config.toml
norm_position = "pre"
fused_qkv = true
parallel_block = false
drop_path = 0.05
layers = 12
optimizer = "muon"
orthogonalizer = "newton_schulz_5"
warmup_steps = 2880
Rows from block 6 of a small image classifier, named by matrix and row number. Rows with one number belong to one neuron. Each number is 500 + 25 x the weight over its row's rms, rounded and kept within 0 to 999. All counts start at 0. Numbers have three digits each.
After each neuron's rows are labels from the 100 images, of 14848, where the neuron reaches its largest size: "strongest on" is what is common among them. Only what is clearly more common there than usual is listed. The data: seven-segment displays showing three digits.
# gate: MLP gate (model.blocks.6.mlp.gate.weight, 512x192), inputs 0-191
# fc1: MLP up (model.blocks.6.mlp.fc1.weight, 512x192), inputs 0-191
# fc2: MLP down (model.blocks.6.mlp.fc2.weight, 192x512, transposed), outputs 0-191

gate.225:502464521475505468506500491472494506496486520502454525478493483465520485509523484474501483486525449504524505521497560492509493468447505499509478491511467476560517486502528484507480445496502463539470533520487471484515518460526535494511481587488479507494501495505496485539505517501456494528539476513470526480483484478486456538500491511522518539505492507508511486521506552455524526486521524503497442505524503549517499522559489520455493526497532528456503530464503478510483477492522515510497443526528482523496502525509471514486510526463482477545517493512467506557527507508497512506
fc1.225:519464518497482493535508503508535527459486507531496523501503485507463453524544527486511511479477492532465491506528537520496482516520518484495462475467503489490539513580483528527490502467504530478461503536465511495479478500478539450490496493497513508448464501487515536476475440495493494515486518518531513512472476510530523510476494483483507514507474492524501519482502505509458490471501467531530500513493516493523475495515511508507457486505514494515518534498476499434494487519452477490467548513518520499564481492516512537520486464485535566498512487517497474466489487563486524432
fc2.225:500516484508498478440534492489507551520487528503495490457543552478491521518526469527470470531514499495538503492505514526523529542517509502472500477468490442497494494490484558533554501460495537503517551497508501482550494507476511508527452521527484491518544529502487516496488492530486483469510485499512474438439522511486464498511540495455492493493506541490479496487572499467507503502474510497492513491518460497528526472502476503508471480529504487486497531521502527505507486490473502497496475551483530508503508444553463501457471475472461505474461509499495531521497490485485503502
strongest on: third digit: 2

gate.216:461503495538527490492534454498513469483493520466497476495523507511450518500467476517489495519487502482494499505524506516548501532512513493489533471526498477503514490474512506492486523487457444464519533527475520486510539500510469480505495528501486529516523461531466467459549472521492503523547532491551513466469433510523477474483478524498514476456496507480465537516497494496493562510538485546551497482494516480516539508463526480539479509500531495482485505498506537510515459494506516497510526513466502546515513457485514459513457545494518499455530465493486531504467496509521540511
fc1.216:496505511492494474524472495542527543523509500499476526535502498505508529479461496525522474510454492488513495466523501468484431474484502498466539513535522513523426538519501502471505497531488542516493501454503518466503536532521498536520518444484503495525537482473477517515496524542475489511468478508481499546462502507502511523491503500504482525499504510504501494504471513491461470486531496551483494475545520545488503502451513517512506472509479504497542477479548516466528497513492477537475499515532501538503485470472495492544499516452511481457500448514507515556470539536471514456
fc2.216:550472452507505497504510512481513499511500484499494517494541508498449522506499513517518557488503485487460496521507490521475541482459464493525532502483475477514517487487468453487517481508551483484504480450560473523468519489497536486525519461463467503494509487508492504458504500478482512498510573509488486494520518489496531517509492481501522505511525566470502531488482507498487530521532502498477469494487521485508458515503491455487526523491480535526466462520532468480556443445530466486477503472526500542519520525548498496518510495490464477485493483503481529540559473501503526484
strongest on: third digit: 7; third digit: 1

gate.44:492540522484503499461515524507500524488478486541470504516452512524521467493532482473520478471567496502526509512543476463476512502530501496496522492503484476485507523529478482465444491475495504510555478474505479524498458531459543474564496516528502440563509523508502483501510507533465483491483484501534482486443522479461538507520486479510460511533493457428463517510486503503475522501503484510469476510529515514496505474518500507517482518519491512500508479512508496493462518506528514495509534535559474480483478503477487492551475524490477491549461478480492465520514493527492493515
fc1.44:465468444543491497488526448470532481491519492491503525498533489500472522494470550495492510530522485503504523484465496487524525535510471488480491532528454532549510532494528478503489523522465516493498464471482475490525534484523509506495493491468532546508504498515472480532514472462484514507533515476518553494503532500483549504506512532511486494530504484488479492502496524516491491512512497511492532472486487432480476459520535534536499483487492463531500472563498512512453523475537469504499489487529471463441481517495471496522545498522495491539515537540489486491515484517498560543
fc2.44:480506493507508455524488472514479489506511502504541495478525545451500530515470545493495482467495522466526508497488485448499499523500504496469511549514528505502510519508500496486486490502457494504495471476438514483530500531522486483539486502526490523486497463488515491494533535531489510493501521478507522503533560491514497516496564498557438536510468505492485544489547562440520481501549472507520468552466507469493510530485503481483519482498471484504436504494494535496473449516467470511471483492516517488488520510516521522452521517493479492479499483509525501559499465484493485490
strongest on: the digit 2; third digit: 2

gate.194:481514455510532498550483496519492457477521472515514473505500493504499492480494505502476461479485506489495507540496467495497499520545512548519492527480505500493554513482493472484497489495510472478490475520527524531553496519527501510526516521494543498490526546537510512477544516497486516488492471428467460500478505451491506546520486496482499471484501485504550501522496516520470470491498510470500563460482497458470486496477536443546490509540528517488534508462504476497477508517497470506532481474510506522526501468512512493569533535474537483476489466449533492507517539516526462489
fc1.194:472555508518454477467500496498520510467469511502477511509490514487476499479481506467502486526563538509523517451529439481488473462531492527495568501497511456515508541464520496492478473531510500553536501518496502470479490463492460488486486509465529471520494486508508494477489487485571431475462493525512501447521478536486487539463492511514500511511491457485491480511531497520518468499529522474489546519490513503542436500459520483515479540462503525479503466480500540512490511478502500499503513522524493497474466510521515512511500519509518516472450478530525503498502510488491515498
fc2.194:479486495532504516515500537527467502480478535468475472507492503457471487462473538489505490541507471500490451492531485500471508500511538500494469471464504490478514534507455484434495524497482508497535515540515474533509487506534428499501519476478496523495483480478513539548472501523527515530484507567463517535491484467556511512449502522516467525510517452509507498490527467515496474481493448488534536496485525508525532511512514494539516487481474464540531498484517478515486503509481483481539503493516506503517507461433543511495467515477518487525490492516520487521515494505470526537
strongest on: dark on pale; third digit: 3

gate.45:517522570519507495474526518467484487495487487497520494497514505479462542523485500508448494481492516460543510497507460547464460541520499536476524484482495509497470513472506503475494482525465530525490504490525511458475479508467541522497500497468508458506503520493513451482526460488467487533496506509519485529508477472529481501477510520506543485488491480529544515443458496491505485497505464464528450452531494504494527502495473476495460475480475470495480513496515516492521510506493527543529502473493546489545523525504485486572487451508508554521503495502485469504460539494547512506
fc1.45:465491506494490507501499480516477513495509476484535499493449515488528477496510565455539539459508527496488508473466506463502569511506541471509534534490463529532515507474462505484504523492515504536486522537443503485520521476506494496501543508502498555500515509552483529492511523515511478527522472499500525491476513502484523513494474446491466499480504513502488469519529568524497533547484499466507484529521491480498497535476542469516512475503512523477487492496476483509502512506522520489461444520541458499477479482459493495473474494516550490502484452531508533537480455472514521473
fc2.45:529521519458470522522475519504484458504469523456499476505503479517507508522481520493476526459515498453509514482495494513500501512492532505542476503476483483518509484476539486549485530515490529543485520531493507508520525499480477538495545501489499481504510457521504519501535472508569473516484471481497506530496490550525488538455490441472480543540488536484531483501462500479507481509496502502515498505530517476518474460507541487470489536511450523521430503488472467530535512455464488503493484538493507507522464537478500460493509511503527538508484483480443497533507502453531514476
strongest on: the digit 1; third digit: 1; amber glow

gate.230:492446502452509532538533481529490528467518492511521496537528538530498520488505529507503488492528512509532455474500482479473474509501453480453491454506503534480426524484483494475525538502504468493470532495465503511444489487503494493502516500486532529484517483476539501475501513540523511477516488495459479476543483498514501466522520504452495456481509497505538536489496502528462472552478465501515492490460483548477482476510519440529476468497492492509491504517496549482490528482474527497509540562508470463515482529530502494500468496478536508472484508455521501487486496522478500501
fc1.230:516520544530499477486471530488531491529491510541521468524504459465490476509517491494508502465484452484484509537498516490521516515498479516516468557451513482482543512517491526490512461499504516491530494519507495522521484504450460534472441498503487499534456493544480500489491511484490479512435509512513461509456540497495528511520506486509557505509479523468495485504475496509463513467535552482512536531529516479501507539448482546473504483499500522508553482490524471450479487533492485509435462482520492517501535498493500498467530537480500521507495504480453505501496499464517471476
fc2.230:511531501476513519489507508551551490525491504538533558495423520474513486484451504505485501500536506497518486497493521451488458505446466532524502510523541529499506495523516500486489506493531534496488514555507487494498505539489485475462472491520528522490510448481472453497510493504503467516472536529502482466492504497461490502478527454526525528501489537519499481511499483475515481474508492480491520498536524488488463513485513526463507515502526494536533530480486475547533498548478483521484523463479495498489462518474501506464493527478512535504543488478494468431526484443532507489
strongest on: third digit: 1

gate.92:477496516490489460530546538510512507491478513499528529526489485531501510546476518506512501455501498515497473475518489494516510530521494503508487543473515477494487500454507558492483502456502505495471518490478489475496480486475543478488528485517488479533485440512522550457478481505510522444461508468503508506557474503467473509511487518487495440520487459494462508481473483505534512503490516492519519513565533475497482527513471494502480498493465504501476505514527538456499495481453542525526544537517522511486481546541465547476511469473463514525509502531457538453500479500498492501
fc1.92:528485534495507509484467512521495550485504477494531460486465494488504480492526508467480456546526499539489479504483522530487498512502512532529529450474482509480521508522510462524495514549483542487534493485486461459477497517501507493483491500514511520467488549514525479504485473540478483485455514522494472483480492532533444482540503495504506517544485584570515505532485512458522472452509489506528511494522484491495487448490451480523459489522489538475485494519508512468482469533490484475464515477518476486486535520513504478500519539494516505490503488503538569506492499488495491527
fc2.92:518467502510463530505520535529547483492521473509529476481514501513504446429473462503470497524486506485521514502509527521501534477510496560467535482486525465510514469470498476511499570512495533488507518487515517503472495536494496535504467498498452522469491481522482487520543471504552514467475497542499518502581530455502525527541550466495446533516485523490468500507467496474475493511500501481490561513505480522542482493487475475477499502530529486492464517503510484485495512506492477489440513544483471516508516494464492502467485492512528522504471485504500490477509494509509476484
strongest on: blue glow; third digit: 8

gate.122:451519530480492479492480524477507520482486515481502513500491533491532508532464504502505496524513516537483529461497517514531495547521494492508511517490536492518477508486484525491469495483528519489536531485522482490509449492490511470497487527490508493489460498504497492464504469547499476519486507485521469508462549534515474471485447508539471488525452530515451508509442505578495522503490513508450466501547492499505495512486493487497450498572478511487501460521488490475532476485444480464522435512515535494500509485527495496553518480526504525497496509491475543506500471492509491565
fc1.122:468481499537501493535460494467490502502498536518502489460509496502509529536485525528492461506493491479499501508546480473465441561528516509505462482496523513505500500517580489481487484482493503522500487534463499479499514517543509486471511508484510476518503523504522470470538544458535538534497509479538513522481505508460527502490539454454486505506531534497529505485542503482541451470535472460515471514462515507483495535484516432512504501485462514512491465479507513560505540477503515498514484507510532525513477500484504509534482499476443498488494501513495527507509517466542522467
fc2.122:487518488449492508493497470485461539496495502527487548484545506461512510489512484547507487527511497480534478435510516464524482516484513496496463458469460495494470522518533508495461481509484478475531542496501457505479561494508501507474546502534503463544497487474487461478462511533516504457469489537506476479467490561485470493519495482510495489498484509495482538528510497549513478478480509451514491523552481507450501508517485538500542526513506493525539522500449474488519495531515484507540529500469496499507457503508494486540506511495467478510480513488535527487508541488497535542
strongest on: the digit 2; third digit: 2; red glow

gate.245:499489455516562501477493513473485522526488518514500513501492514501490512516500469526514502510480468451540510514503452501443536496527536445477478511511505466511509485524504513504543510495460505498503509501495528481536492467479525524497505488531488529484502486519507504506572522496452539520479550491460452498475523534478490463521494502506527447444518531490488466453542506513514473517485509506511454539505472492532511468477450441520454536488493466518480535503536510485503504491509494541493521491502515478504549537509531479494535495490517535526511490490476488473488491501529478501
fc1.245:499468477514477488515546489509490513534501522531499500499491493475502501504472509510522519495460521530509534532472463466487503501520506492489511479485562484484491495495506550498511489498434512489499469533490466477488518518500491496500486470499530533493497532503513449471510505525460522445509481520486513494494485493484483528536509485468539483519474453512537494531478503552470538496484546526515480492486538549510473489469517462489479502473495531507513490459508484421519492514515531447463466465491498485540479502542441454507485486514518496575466490485493525493523512518497497516
fc2.245:478500557468532489510464522473532525546510503490489542499466498518462522508468503519430481470515540503549520508466447504432506533481497493512508455508507490514498466535528462512516494494443531515485474489479535503487508503479499530493464462515509504497461473478491497480537534468520472540503577519489502489501484502535479541520467492455476499477521527473472508499491537530500489491494527488486507486515485524503507501492483500543487474530489516477457498488475448488509528500487501503522498507555488515501504556485547513509527479474517500511519519477518519494512465466500520501
strongest on: third digit: 2; third digit: 3

gate.496:501484483480481489473484450437528500486522534449467465513532526524500558543533506503500472441526508516512522472460500457469531516494456513489561497462529471517509447494472522482479525535495494534516504486499482502459484510549502488531483500501534551506463489510489474476533491513468510504534491491492482506499496553475466540505484477502484508524504522515467485523510489492482515494477491478524508505501480502517455490474487478547504529475471526513492501492513504476488503469525507528514485511517505479488502498522462492491479504512506525520520521489483510474537496572505418468
fc1.496:529523476511490533495484431515472482531486474464498469482524516463477513501541501484497486456519508527501507509456493545529553487505460517515520504489506498511457466499535526469495533528473523517509536508498508485471521526511499486512494528494490526539456470474488470524453484513535487517540510489514523528532498544486492506493482492493493508523499515509473535500471463512506496490462433528479556522489517483534481478519491504540483542486509495492530494467475467491483474491538514537524445500499516503476477521502486519500477544531483511471514530501478484485484566553540472503
fc2.496:471469455492483458520511504470500525508474499503477465517552520468488484525482477486532531506451530456464509488524487504527495541505511505479469492486478478559503524471504488509485514463536474483522502500493509505525503498521487523459506504518516449502479511552544470490491541498471482451420509507509560504498518497458466513474528528489470501540481477521529506546492528539516560518507496501460507499510504479451478497540469504531495492492537513545515500490523535492499489517445503478520493502515475537515504490486498506508484473477517525509465510538513480495476515487542481520
strongest on: third digit: 7

gate.359:536485533506486480551541503480500524481535478497511543489521492490477527462475511513530510557537491545512489537487469522492448554464508475443483524488478486516524509506538409514473465508551468499482520498519474475499465518471501506513495513518503451484503502536497475505494466515467503495504493505517485462486500456496502481545528498454494524503468507502507513505466501523509491527525510514522569483505475499516504457479523519462514488488505477533485484535520463508488480505503478468461489534488515501505498524526516486557535518500474509529520484504530478497509510538501542500
fc1.359:503524467509517524483437528492493483522514474489490483544488508504507476499520476510485514485477532447494491487510545508531593495503491541530496506523508490525466488490510569497470549493483518487507497511488499490508532507527479493505502474491517537498499503434493517536546521484504508499476482478503477494548497502525491516445496517539470502496522500458495515489513498462500472483459485492474495539518527448486489516528503509500483521536470559471500516512500505498522536454507502530531493453467494542505512483477466539498472470498512470465535527496468486489488523490488440475
fc2.359:505515526500498482448485519494502467478505494514511512479493491483469511529477515510515466471526513493501501510483456506488496494528509534485471524523500519451554490515514502488478516473484530503445503503510512492474511469515447546494570510512525448513520502451477505506485484483503503497540492521534511474464491531559510518529511554466518521484541480470520490483527511516541553490457505480504573540534489478520495482447482546514494506497466466469508523515492516499458527481523497490533504488513515502486502521474485458467460505543503479497536481495513495457526474518490487468
strongest on: the digit 8; third digit: 8; green glow; third digit: 9

gate.349:527499500468488530494468525485502472486480475504466469520508508516493512492514500486462539504467492522483541478490446491518485506508530488525492544516500525487513511522514475542460494489468502472548442486505520473525483476526472492533478506441484500534456462499494518476545470515536444518473504487549478536529523505513480494517491542504462507533498540494477491469482483469523529477540481487467513475476503488507496479509527531479486442529495466462490502498518536511525516459517480484447470461500504507454482517478540484500561487489530534544519487501517495501488479514489498511
fc1.349:542492558508513491484567516529464514509469494500469496494541490487436506486470502498471483486507492505439512537517489490502459507515516481530487500511517520500504470495500488525464500493506488501557495475482508481457471499517497497494469507454529454509442532481500521485533461467514499541451500528519460526498524509526506522471480519506515478550478538492467518507448496458485497497495509500460484486469487500475498535503509504530502507520471512487486517444509564519494516503514467495495487479496507481460525564499501483469545463514518516510524543548505515485512521538490506499
fc2.349:525531497509477519498546516521447548471533547515488474524490506483492531486499507484469502523478509507511486513475527520495505563548474551508516513515493509515519530545518507517494473480466534497512467478526454483514510563490501499496455499487455475521494490466554484511508509474486493491472494478480525478474510496484509521461503536496498491505470493515531532520508488475458511474481425509464510475481482490499511480522477450498516478527472500448519481529511537493483496536478482484516543493480485516492484499547483482508531462451517516515499511526546457473484483541533491504
strongest on: the digit 1; third digit: 1; amber glow

gate.231:497517465468484510515485480506513480474531486518546508559474539515496457501488501491497547489526504535528523480533508480532527513494534487482506452548488513493458440472516500479491491491507524525471487531456458508472502463485523491482514517522457529478486461534523497541499484532525478494492487478482548495498478523489491470538463486481472491511474526539499446480512498521506472510474539492504467512522487493497480530461495477486491493477520518484493478513535515519487511502550498508485506549492551500499427508529542529541503507480527481503523496539535490524486483487557489479
fc1.231:528498545535472473478466527444527501510474507495485457498518493489509486493492487475472483518493494452497507456495465517506511459503495507531527520515494513454502517474511523494482474540486510518524459474481537529532485536504527557529485466472523487543542487536516512516500495490496504484527485473533484539499502487530487522479526507532503468503505521479504504473536549480530508538492503535478490490483475506485593516547493491503484475495478502482506497498493492473537465497483508523442440462471511485510532520476482465521511465471472547497510503466495494535488456527520480503
fc2.231:491493524477497516530462496521536473511483513489489530487509480496559479506485519478517491474513501514532529478479492515491469490499482464466477530484465478476502485511520488512503538490499491467468514547502452467485518484503530467464506517519507485538508459494573501474494509487484463492474470522492466469479507580507491509526508476500496523472503530525509497474450483492505528507498519467539492518525554538523465508494488536504546548539488501526475524480509498490483511479526448496514456525538495494536533470492517497472471520492493525509501488495462533528461544456460521530
strongest on: the digit 8; third digit: 8

gate.474:526521507518547473505483513452509523503499499521467507495504487537512492476496500519511521547493517495491504509494531485536536495446496503475465507495476511515516480451512471485485450467513482488516489465500485504530475481507500500558459538453469443498434497524481509553485493491497535490481475497481524508525487505492478522478487508534497476463517501460509497504502494520547530471470515486484487499494492537445517544511518483450506511501447470479514505525505526490543460495510521498511519499492484520488483504526505503527553500458444482534502501548488463484521506567534483467
fc1.474:516438500505459525456524529548520493507494499537517477500498521462464504521445512487459464489480484468490520489504461532466485544550468473522514498493500484509518559548471523528522511480474523464508501518470510512491495522455473519448497512485511497502530498456523490458493508479514469509528546475503475537462475480499536524516527489491542522549513554527493537524497542543478465501508498494506476498477520484531465501481469506528503498524493477553512506487489535507497506483476524528483473471499491473508507517484475494474471484540528492488493467497503508489470517477471535502
fc2.474:523475473515520485509517507467479596538512537481541465463512519462501521507497518473478519535486463454506489509503525555514494524507493531528510477494487471477470514539444527525541493499486537484505493480499489476529508530496503480492488494519500532505527503498483496529473471522480508489488475481484511500514548535502462515480478512509498483527459536514498534489502484498483485520520511526456481503496433486513521466493493493514491506530531482517501500494495534436487506518506543508532465556457544515455509453502460507489512460540474473461514513503524478486506493491463498496
strongest on: the digit 6; third digit: 6; third digit: 8

gate.213:499510461514487515523538502483529537470553489527485499534471488532483479480468491474498486535538533491475548499499517517487538477479522482495511469517461552551461497468472452469498490504495507515491491508474498530436479459523469511545477513489522509511516496494508476520466461516500490477475510497522525497485482494528538505460552459516516479482500465488507501480511479530477467526476503544458505495512479453500479510491516488478499474504456501505503510510505523503511509507489504470489526560548513472514483524464526526511440523497484534454491515504494484502520472520534448549
fc1.213:531498538525487510503492512456472479550493500504473522520496493503494502494585513480512488500462453515497524486508500511493507480515489588488515514488493472475462460543493505474476480522471468488475525501536473504480487478513490508524546491467508506530519473547502532511523498501477513524521522497485557537503505501527475482511503497489505512528452469476489477490463484512517505481497477495477509521469566531448534484545488515470479482487526433476481498517515492499506474524507503482506484504477544458481491508500500467461484502481535488534542485501445465522502496545507503483
fc2.213:443475496493490493480462529498483487539436507496512527514547500511507516491508478485455523481492529493545532502508501478458481491507512476550486505512487512484511469502531524542488501542483484488503504547464491498511485503480527512489508515493493524527477490505511468467543542493466468505466490484545509504515521508519511569542473468504543509532471530482475503489504574512491539494516497479530469499440519516517528487488520516481482522466495457512492506517469513505493492493507489463476495499512503525485518535493487485532514459491474522494529482515469508569454496485471488432
strongest on: the digit 8; third digit: 8

gate.154:511517502557491539472513525523542503474477503530527520463520523491473505479480499511520511530513498550507496483504465515497494474470474470511521491449538495460515486518517530491497511545501474494566493524451481511475523465487503484556437494489524492484534495467511496466476479467483484533487489482474501507486492554490443516484491529471496495476494539500475464484497479530513510568504544515511483545523513492516524503479497489515567524451469493508512513513475507498512497470514530486489526531500482494508516478545523468499496503457514480512514469520488537525534531486533473485
fc1.154:514490498502543526472475464514484513515483518524507529497550524502481538510496529465521446486494523459484489440521449453506499493530521524448519543505499446442484445502471491513488484517487488477484494456483469482533482551494524547518470494506480531495497508480510506502467472515518495534479496515482505458467506501493483515489544522492519485515527553486479494479565500544525518493499510512534543552476490522486521486495496513488528475512494470523489505516526528511488472510500469435516467507466509489498485523529481509476509482526486469484485515552469487509494476507522480488
fc2.154:516472529467519465493480461492532473462497511469570495480504469506490485506489504549479489432486541474536529478483515529514524514481508521489487491545511497486499471501502467474482524488513467510455506500480518490510501455536508495474516498492533489503453474482519516479524551509506531470527519519554509485467507521501520511510521484529523477506505572527523520506487508505472469467506532498466532443505525530429526475535473481507493482513506500498468482492547534513483517537509492500545461506477527508521504509490482516487532489498467474464502510485454493495511460539483507519
strongest on: third digit: 7

gate.498:484505456499524527527527486516506530494473510551516474510455488489500500485497525486542496542490527446494468507483501507507491491485503487519540474488476512526511498502513489505485465509519437454481513465493465484497480487532459489485509534466491494478471502549527471563514475502506535534458470528499528463511500518506485498510475520507482514486534440488517538522503482510475522571511512464513493496494485468493502479486500426504459457493505483477512477490507547496510540523474506495524484487555493528508463495526525508468539480494482518512520495547505503504570471514507514500
fc1.498:502514493544546466515523471453522456512504471505507514489506483513479499505490475493529474520521516513504481501507513503527512489508469516548507521526511507485483447434540474493471503524474508475473489477425457488506506512546465496485544511496474525508475527519470460514502469468553521513496501447523519488522544501529496523493469518452498506491477485530506473524501500498475512485482463477510480482476529473527515497514548455508534494502496542474527502509508492525516499489512485492479508472483479477470490457509440509547516483498420493539467508496493514529486505459500516526
fc2.498:489487525460471472484471509473465442467517490490517494542508474532507484487510481489514490498534525531532504459529504500475517467503473474523492486467530494506487499498506508511465471467486472496480466524524518493485510498477532525530507487506461515531455493534489501495529491529484483465511498483507514506490483485466495474548493541461540522453510488548486526507492528452488542437519528469570474510507505475462491485544475553505492509501531500504470521537496513501493543518506515547523478474520523495512511527508513531523493505467483521472466465506514512523450487514503567528
strongest on: the digit 6; third digit: 6; third digit: 8

gate.0:517491475555449520510475463465538513500486519497551533484494521526542498539538524510494470512489478511494504451495500445527522494547499488443503468528519478455524523535505517505496544471502501485467496519501447505491477463497476466549489496472504507506507502487507500529479485500515501481505473504526471438480465478519511502500539476526480476506527486501505510486492508512482495505503535511477499519496559499477527496445479519495527513500479478547462457486541516531458521524478491463502496443482508524506516506541491500518502558449525521513491509491506497503525518479482521459
fc1.0:514530511437554483513533512508465474510470481523490482469514502500519514464463490484494515512541506471476493539536490502509499456517474503481515524449461440515509437534475453491512497533507523507545519514515533461517505454498532476521488540518483468474481431489560460476503518536505483500484475490494459553478527509515490480495494531500530531498512529489533491489493497497492522504488525496488498532485515467472554480504497477473514468515503551471493507504484476506530466507521467508503471534502489528495485523506459491496481501514495493453473486506530501510492535525463507478
fc2.0:473490462515503516499507525483502521514531489546449477479492515456529517479477507485501495451506494512478452518490477511490493485496497496519473468507509497503510493498516514527518513545508529483546496488541470465527530526461504547482487470509485554454474509457498552466514503474535509496505468524505483528485535474472507545508469517462502532512491526501492537539515529525507501468474510473490489524498490527499505488504485478562493549465474487461512502541482507471490473461484548502534501539502450533532490485517526503466458468507468480449519494509491466517533536531517484484
strongest on: dark on pale; third digit: 5; third digit: 6

gate.257:517581526474532509462528486528484515528495466520537491523520495510508505474451520463480469529493551508461489478497460481500459511490526485547509500467504540502500526462500462500445483535490506515525515479513540509478498535498506511502467490438471499505487483496488514485505461510514506545499481476563476504555525472505499512504510500524505462500488507496440460486503453516475536483471501508504525501461490504450484489485473538531524505487483495530504508512482486491517444546491508502486478507516528510529494566488514516508481461459468498510509493507526475501509476532510508498
fc1.257:507447525448476492497553497528520492483501506505549510474464500500539490473475499509506533525505499506501475500459551519482449502512504477490489478448474473546530518472513507506567502480507508495475495497496528523516507461478474489506498499520481530487518494530513502486511464522524535475490446477498537495489529524526474512509497482499484535449484515489484526524525484524470528549521486510511490494518492563453458461464496510505470494516510478510490510501458506500483487489485484508487481535527457502532571490500528499492518507475532512506480528508559510464498476432478504527
fc2.257:526465517530517478496482489452487497526473527481514513465468470489521472516506508504509541446484491478451508501497517487520493501469513510470501510507505504503485487504481537459461500537550483530488483516516494487458501464518521485541572480490512507501502467554481452519480510458507466485523521498527528532471486494487481476474518525456480524514450504502526492498529517523508495514479522491511531489551480521481506484519554467464469513513492527532499506472487470486508491485532534495554519529502494530496510463502518511482444574473473497485499519473491495528526460494482528547
strongest on: the digit 1; third digit: 1; white glow

gate.181:504524517509499466550513496521522492487540470470513444503529433537485491530509516494500489497473488464540521515501485547500516505498521486479530532490515516504445511477507517477494461481512482495540473498518474467464475419483527486457521533488538514512493515482473500504492518483483518523500468500539484502498501527478496505524518489518453509492506510526496540439478557478504529477459469511521502499525489475478505505503484486522522562509503502511498475509494543499506530465495486511511492516479511502488499464515499517506523462453443504497531488463489520577486544519529478488
fc1.181:481506489533520500475507515523514493519501485523513510464520512503485510477474482484485501458491522556504503539504496531534433487453515540496453518506454523484502518496511474518519544512527501467502489511471521488536501522478512502504471496510489471519506458493514471514516485492533435513506490557473502521492500469541516518472486495528511489521526541529472446523501476482510476513503540496451515570476512439537502523517505489532523469507480519505521507508527475514497475512470529472451543505492497465531469465452518467465452497488506516484511506522493520481525479490515479542
fc2.181:508499519487488575471490480466505472503528486491543521476483474467507529474524494502505483503530486507532490487502518474481521457499533491544530511531466494517510518499503500475542508494475502503501523518497496473485438543499517555462486486519464546535523514493451521506471499465485516493506528480489437509513487507506496471531507518517498520515485479522497516507533473532449489435504526504502523481491503501513512525474474516430486501505461501465540450463459468512510514514511477545488564486497517512489499501495529496513476504506474483503506480491477526498500514495511500591
strongest on: third digit: 1; third digit: 7

gate.61:529542445551534493488506480481502498493513460495501485522493536476518452507492509484521509520497469503516515481498525527500539503490496493514461465511513535506514480446489457486497464463520507483517568519484490498479457472501504533527504463464518472490476492548458501530483482531467530514498501504489532479500496502497463518461488475538500478469493499509473519484506493538531493520490531515523506515484460492487491532504523509450459472526464540476497475502494526466533492501508544490517512501481515501519472519549534455518535500494464473498450507533498463470452519546548476493
fc1.61:484480541466502508509528496540507486529507518538496474479532533475468491509457515474470510510470466563482502505513429525490494514507516504489536517569511494490484490519497517508523470478485534495534488536531550495518486526501478519484551480470532475482517516488490480465486468496484487499515483517514459538499492516485504493504504475526516492516503562516491547562505503505483535531481481471509439507468429479471480498500504548532503531487520463518513510468467517521490528470508516491501479511490520481443503552491466531497514493528468500470469502486500501493476500474487499506
fc2.61:536486514507543480497520505467503526485499501518558438482479537509492485508483484478457487496480456505493491527490535552544504514482518525516515492517499443515502514505499543503536476504536514490474516506449513504518520525481486493534496522467510535478495521467527485518455471513490462502472487478487476515531506517518468473454465509490495486518492490468482515483483471530511477547482467511508462525535509491536497525516508507478469531532515532478504470473493531526455495521487519538523465501489491532511497472490504484477560476512484483496550495523499490454518482448444554529
strongest on: blue glow; third digit: 8; third digit: 0

gate.490:525481545513548491514489497488511499497518460500489488511499520509545504506490480473501488499575553507493519501492532521519537452492534479480486494493510539496510451499516484504535491502518499505485478497493515494482477461504527477531464501501498514454447505513544463485511512540487489473552416500498526520488497450470483516472470521493463522509500468522480468494490554506478496512472499479475486529532461444496527491497504517487503491519560509469482521518501528488436496455498499463510476507464448526515466519482514494490527526463513480508497500497507466488553504489505491513
fc1.490:497508471524522511490480509474533478518504480471466484505493544517510515489519479483478523491503448492505510517485536535470538513490497512520482488519544490504540474495491476523520500475470504475493526485504473491471485477520480489493469448518514457542514493527513512521530472498483489426499493501470515508495499520489489490487475487506476458469487521492522489509514445544543492507529479499491557511490536513476495471488482508484506477513455571500481530479468532536517505504523487486464526468512485473478511544505523602527504490506458518503501455517480469476476553535509525483
fc2.490:525528472496489496486506515464514456509509471524477500536513497505490533489516508520491524485503458479482489537507529486487469504503475501494489544536525484472512555546556482522516515552479497501472498495485501469515534513482487510476554468520487504509552519512504463489499485431482445511485471490505497494456485514453484506485509504480500506499494454546536488472507491510485476441497500475481479491522516525483504509531536536497551452523487498496523538509502515528557457506505550526478541450484470486477503520490513488515539533476477445519466482511480525497493520494518494492
strongest on: the digit 2; third digit: 2; white glow